From a checkpoint of a small contrastive audio-text model.
Model: 10.4M parameters, log mel input, encoder arch tdnn, encoder norm batchnorm, encoder activation hardswish, encoder depths [8], encoder widths [384], text encoder width 256, text encoder layers 10, text encoder norm layernorm, text encoder activation gelu.
Training: nadamw at rate 0.001, 15200 steps.
Rows from block 5 of the audio encoder of a small contrastive audio-text model, named by matrix and row number. Each number is 50 + 15 x the weight over its row's rms, rounded and kept within 0 to 99. All counts start at 0.
After each channel's rows are labels from the 100 clips, of 14848, where the channel reaches its highest value: "loudest band" is the band of the loudest frequency at the time of the peak. Only what is clearly more common there than usual is listed. The data: melodies that start on their tonic, played by one synthesised instrument. In brackets: how many of the 100, against the usual share in percent.
# conv: pointwise conv (encoder.blocks.5.conv.weight, 384x384x1), inputs 256-383

conv.180:52 38 36 50 59 10 44 55 52 65 64 68 44 37 57 43 51 46 27 16 34 50 55 68 58 63 34 44 50 36 56 53 18 38 30 66 45 42 48 85 51 52 55 53 33 43 38 30 67 52 58 57 80 38 25 56 59 54 44 17 25 43 45 36 46 64 48 43 42 57 46 59 43 40 32 38 63 62 39 57 24 41 59 60 56 00 51 35 44 38 41 37 16 48 38 68 45 38 52 44 43 62 48 51 50 46 41 41 53 46 36 52 44 19 42 55 47 02 37 44 69 47 46 64 54 58 51 56
loudest band: 4000 to 8000 Hz (31 vs 2.4)

conv.267:16 48 61 21 28 41 53 57 29 37 43 56 49 33 45 30 63 50 43 51 54 50 51 44 46 17 41 63 30 64 60 32 49 32 66 37 41 37 59 50 40 47 33 46 45 42 43 59 46 49 22 69 71 56 71 63 43 84 64 58 57 21 56 61 75 56 45 16 76 20 21 54 15 35 47 80 51 62 36 26 36 66 44 51 55 61 67 42 44 44 57 72 54 54 51 47 38 44 49 39 79 53 67 69 53 31 60 32 20 48 36 40 61 46 47 41 50 44 52 35 51 57 52 47 60 52 44 54
loudest band: 500 to 1000 Hz (72 vs 25.2)

conv.137:59 98 55 63 53 55 65 28 46 45 44 47 80 44 62 37 63 56 49 61 42 48 45 42 20 39 45 39 52 63 61 27 40 01 19 52 44 54 39 41 19 57 30 43 37 52 54 57 57 52 60 54 54 37 48 50 40 86 55 43 61 39 66 58 47 54 43 51 52 42 47 45 17 22 71 53 42 27 27 50 63 41 67 42 49 39 45 59 48 73 79 47 51 32 59 39 64 33 53 52 72 48 57 55 40 52 73 38 33 37 43 39 41 51 35 42 41 58 35 28 55 55 43 37 32 61 36 90
loudest band: 250 to 500 Hz (74 vs 24.9)

conv.269:54 46 24 54 49 42 82 59 76 00 71 68 45 22 61 00 55 53 39 69 61 48 53 47 43 52 45 00 56 52 65 72 49 69 41 45 51 45 55 37 44 39 58 32 52 58 41 52 62 55 40 54 60 35 47 26 40 65 21 56 44 36 57 49 63 54 65 43 30 35 56 64 48 61 52 54 59 00 58 42 41 54 40 60 20 38 62 38 39 51 57 59 49 49 71 62 39 51 55 60 68 53 42 55 63 32 48 53 43 40 55 05 06 70 62 68 59 61 65 49 50 44 54 45 62 59 07 60
loudest band: 4000 to 8000 Hz (43 vs 2.4)

conv.320:48 56 52 49 50 47 60 28 71 55 62 36 46 51 54 33 72 46 32 54 74 51 65 70 49 35 61 64 60 46 44 70 54 39 59 53 47 51 45 56 52 77 53 23 00 53 60 38 46 36 83 45 43 34 47 59 39 66 59 40 53 48 63 49 64 35 73 57 60 57 38 65 29 47 42 47 46 59 47 54 41 49 55 46 54 59 00 48 27 63 50 54 33 55 47 60 53 46 63 51 46 51 44 22 60 36 21 67 59 48 59 60 54 29 33 36 51 60 48 41 52 33 39 37 33 43 43 64
loudest band: 4000 to 8000 Hz (51 vs 2.4)

conv.105:41 49 52 35 38 23 64 46 60 54 65 53 34 54 20 36 45 44 43 24 61 47 21 57 34 41 26 33 51 14 48 41 41 27 42 56 52 50 53 56 72 57 43 49 28 21 64 54 36 43 68 33 48 36 74 55 57 25 34 57 28 46 58 09 46 61 32 42 48 73 59 33 27 18 23 57 35 42 45 46 52 27 64 06 45 48 24 17 55 46 46 36 49 61 31 40 44 55 46 47 57 39 24 59 51 68 58 38 56 34 47 45 43 37 47 40 70 40 31 43 59 69 61 60 31 51 32 33
loudest band: 500 to 1000 Hz (62 vs 25.2)

conv.214:35 24 43 25 40 29 49 49 49 63 44 49 45 29 10 56 43 52 60 24 36 42 63 65 31 40 28 51 49 40 36 68 14 43 38 50 65 27 49 34 32 65 40 58 48 23 15 28 43 51 59 58 08 38 63 31 30 50 58 27 24 25 56 37 38 48 50 45 41 60 56 36 51 46 44 49 50 39 39 17 30 39 44 47 23 37 38 40 57 54 42 24 51 37 53 40 45 57 37 55 39 52 20 43 44 40 61 51 55 45 46 38 45 41 36 56 28 33 39 61 62 37 62 44 09 52 48 50
loudest band: 4000 to 8000 Hz (36 vs 2.4)

conv.280:34 41 57 37 47 15 54 60 50 76 62 68 49 28 50 46 46 53 00 48 48 33 55 51 57 29 43 46 42 39 53 64 30 44 34 66 35 52 40 66 40 65 49 42 33 36 63 51 61 36 67 52 72 33 50 50 62 43 47 31 27 58 67 18 58 46 38 41 41 49 38 62 37 43 56 40 53 50 35 53 14 30 23 49 55 00 60 56 52 39 44 30 37 54 54 59 45 52 44 45 57 40 37 56 58 59 50 36 59 41 21 55 44 57 39 33 39 28 48 37 69 60 61 40 59 52 56 36
loudest band: 4000 to 8000 Hz (44 vs 2.4)

conv.257:53 48 52 51 39 41 37 23 47 41 34 62 51 47 43 58 69 66 38 29 56 33 48 48 30 57 54 55 46 36 41 47 84 30 55 31 39 61 31 44 33 44 50 50 68 36 41 49 21 60 62 53 50 00 49 44 46 64 39 53 78 55 53 45 66 33 64 63 52 36 44 51 43 27 56 75 33 43 35 20 38 49 23 53 54 70 52 41 22 78 51 63 58 59 38 54 29 40 09 39 50 48 15 53 48 22 60 56 46 40 43 31 44 49 29 47 03 28 56 44 65 54 63 41 56 65 25 55
loudest band: 250 to 500 Hz (54 vs 24.9)

conv.223:53 44 52 18 28 58 41 12 37 47 35 39 58 58 49 51 64 26 50 12 20 43 40 48 39 36 51 69 63 41 33 28 62 52 57 54 43 51 55 55 43 57 13 61 46 57 23 55 18 35 60 43 48 62 62 52 68 48 47 59 43 61 55 47 68 52 52 31 41 45 30 63 26 24 56 44 47 54 14 47 58 51 48 36 49 63 52 23 47 72 46 50 68 53 47 17 48 39 36 37 60 59 63 45 45 47 42 42 30 48 20 52 68 56 47 69 45 44 25 38 51 25 57 27 47 51 57 40
loudest band: 250 to 500 Hz (60 vs 24.9)

conv.216:42 56 39 34 55 73 74 64 59 39 50 02 39 30 51 55 28 54 62 43 56 40 49 23 50 46 67 39 57 57 71 36 68 55 49 70 61 49 53 31 39 35 49 50 53 18 62 48 43 43 58 34 40 39 41 57 59 64 55 63 54 61 61 33 63 31 56 56 46 63 46 50 64 36 32 28 15 48 48 49 37 54 42 55 20 40 23 58 71 63 58 25 48 25 59 77 29 57 55 60 42 62 40 67 42 67 54 47 41 52 47 62 48 47 56 51 16 56 53 51 40 45 58 65 49 15 36 51
loudest band: 250 to 500 Hz (77 vs 24.9)

conv.347:59 33 49 29 52 53 56 52 50 54 67 51 29 32 30 45 65 38 39 19 71 36 63 68 48 55 44 48 50 34 36 82 54 53 45 60 66 65 24 67 62 67 62 25 17 35 60 41 38 44 80 50 41 33 41 58 47 41 38 45 20 65 69 40 45 43 55 42 47 48 57 59 67 38 26 46 48 54 47 28 32 54 39 55 26 37 03 65 33 34 38 51 21 71 41 35 44 62 49 45 46 51 27 49 31 51 50 69 52 49 66 57 47 31 27 53 44 23 55 30 67 35 57 37 34 60 44 51
loudest band: 4000 to 8000 Hz (53 vs 2.4)

conv.292:67 20 53 54 58 15 36 45 66 67 64 57 43 46 49 52 67 48 41 36 62 33 61 56 44 53 33 60 37 30 39 68 57 47 69 46 61 36 01 56 22 63 61 43 46 21 62 52 61 43 51 57 57 38 08 50 34 60 52 00 44 41 63 51 28 46 61 53 38 70 44 51 64 51 46 32 54 55 68 29 39 72 51 54 64 56 51 74 29 59 57 56 00 42 53 70 37 39 47 37 36 55 40 65 53 58 28 55 56 47 53 56 63 28 72 37 57 41 53 42 52 15 56 42 65 56 41 55
loudest band: 4000 to 8000 Hz (38 vs 2.4)

conv.60:28 41 46 37 62 59 56 72 83 39 68 63 52 50 23 48 38 57 51 46 36 54 63 38 39 47 57 57 59 56 46 54 30 55 46 45 52 14 13 49 64 58 45 57 35 41 58 46 35 56 47 25 45 46 57 37 72 24 47 67 66 19 37 56 69 55 38 38 58 88 41 32 37 52 54 25 46 40 35 48 72 46 68 61 47 63 65 26 50 55 56 46 55 49 56 48 41 56 46 52 47 41 81 31 12 74 54 47 48 35 00 32 46 51 37 51 46 38 34 58 38 37 49 51 51 42 43 41
loudest band: 500 to 1000 Hz (57 vs 25.2)

conv.117:47 68 40 32 84 68 43 52 30 46 31 52 47 46 57 00 36 49 33 53 33 35 60 48 44 32 46 33 49 59 56 50 50 67 35 31 16 30 23 76 56 28 57 38 43 56 37 34 50 63 76 41 54 49 37 53 53 24 29 47 47 50 18 46 56 55 39 45 48 31 38 29 47 48 57 69 37 24 54 78 47 54 44 46 66 26 53 47 38 45 40 47 54 53 41 62 46 55 67 61 28 32 46 32 36 26 69 23 36 46 47 44 27 46 44 41 58 22 57 31 46 66 33 53 47 48 14 36
loudest band: 250 to 500 Hz (55 vs 24.9)

conv.192:38 54 24 35 18 58 46 47 24 19 14 55 59 24 60 35 53 30 47 64 52 25 69 52 56 44 18 26 39 28 57 72 50 62 68 36 48 69 39 36 35 46 49 62 56 47 24 53 37 57 26 65 41 37 51 15 40 37 45 56 66 40 48 41 53 61 48 34 34 39 33 13 58 54 60 54 37 35 50 41 29 41 60 58 00 35 57 61 42 39 53 62 54 32 51 48 42 22 58 26 58 46 21 50 26 22 70 43 37 66 48 09 27 58 53 44 34 59 43 36 30 37 55 51 80 63 28 39
loudest band: 250 to 500 Hz (84 vs 24.9)

conv.186:36 41 30 46 41 37 65 68 55 64 49 49 29 28 77 51 14 61 54 68 51 39 51 51 22 49 59 50 43 66 67 47 50 56 38 35 37 36 42 56 35 20 50 44 41 60 63 42 00 54 64 29 50 43 35 37 50 31 53 45 45 46 41 39 45 32 28 21 57 42 44 31 49 67 60 48 47 43 21 57 48 28 52 60 52 43 52 27 51 35 43 31 50 29 61 42 59 52 42 44 52 23 10 38 35 55 85 45 49 72 44 44 33 58 40 45 58 47 55 56 30 40 73 43 43 45 61 19
loudest band: 250 to 500 Hz (67 vs 24.9)

conv.345:47 78 38 39 38 39 64 52 13 55 35 50 54 34 49 46 25 54 38 33 60 23 58 67 53 47 47 57 47 59 63 62 15 47 50 46 67 52 39 38 45 67 30 43 60 61 00 47 32 26 38 47 50 32 44 44 54 28 50 36 17 60 52 10 43 63 32 41 36 49 57 31 55 54 54 70 55 39 32 44 34 49 51 60 32 00 52 55 43 29 53 46 49 62 42 50 61 44 63 13 42 65 43 41 21 35 61 62 43 47 48 57 55 57 37 76 29 32 38 64 39 39 43 50 41 44 56 51
loudest band: 500 to 1000 Hz (85 vs 25.2)

conv.208:44 42 42 39 54 24 72 39 66 51 64 52 57 35 52 38 70 67 18 38 48 55 64 41 61 47 27 46 53 42 45 64 26 45 25 67 45 59 64 67 39 70 49 34 32 41 16 66 68 26 37 57 73 35 35 43 26 40 52 41 51 34 75 28 37 45 53 36 33 42 50 26 42 36 51 55 65 51 43 45 31 43 46 41 60 26 50 51 34 48 48 67 36 44 63 64 48 16 39 46 49 55 37 62 57 48 40 56 48 38 52 40 48 49 44 32 39 41 48 36 75 62 56 31 43 31 40 60
loudest band: 4000 to 8000 Hz (50 vs 2.4)

conv.11:72 65 45 42 31 18 58 57 69 47 62 59 57 44 43 48 84 51 18 44 53 46 58 68 71 27 47 68 61 58 59 52 56 29 59 48 48 61 54 63 51 57 46 39 73 38 00 40 57 41 26 49 67 28 24 22 09 51 42 39 51 29 49 20 26 52 49 65 48 48 54 49 44 48 44 63 79 42 38 16 39 67 35 65 25 69 55 36 06 64 58 69 17 71 41 52 42 13 54 33 58 32 37 56 25 33 27 52 41 43 52 62 62 43 48 58 02 40 38 60 55 34 34 50 53 54 55 53
loudest band: 4000 to 8000 Hz (34 vs 2.4)

conv.296:47 44 57 46 64 53 42 30 43 38 40 38 61 47 44 42 72 50 46 44 35 44 64 41 36 28 38 65 33 57 41 51 56 14 47 48 38 61 41 43 27 25 58 55 49 39 33 74 45 46 63 45 39 47 69 48 59 67 54 48 58 59 50 48 59 22 54 33 59 34 51 43 23 40 58 64 22 29 54 64 56 39 35 43 45 55 54 37 46 73 43 55 80 39 59 38 40 52 29 60 60 37 60 39 25 48 37 42 28 34 41 50 52 38 33 61 38 38 19 50 51 67 57 51 34 55 45 55
loudest band: 250 to 500 Hz (50 vs 24.9)

conv.106:19 30 38 62 50 61 40 63 63 50 38 33 31 45 67 51 31 62 64 61 28 67 48 38 31 41 80 58 31 56 60 31 30 31 36 47 53 35 66 51 30 23 50 62 41 67 60 50 24 48 17 45 40 41 59 34 29 27 54 85 72 29 00 50 39 35 48 49 25 60 56 54 42 32 47 47 32 43 50 56 67 40 63 77 42 48 41 30 19 69 36 43 58 31 64 50 60 50 36 48 51 04 60 46 20 52 59 38 37 45 34 23 48 42 27 52 36 22 24 53 43 61 61 51 50 32 59 35
loudest band: 500 to 1000 Hz (58 vs 25.2)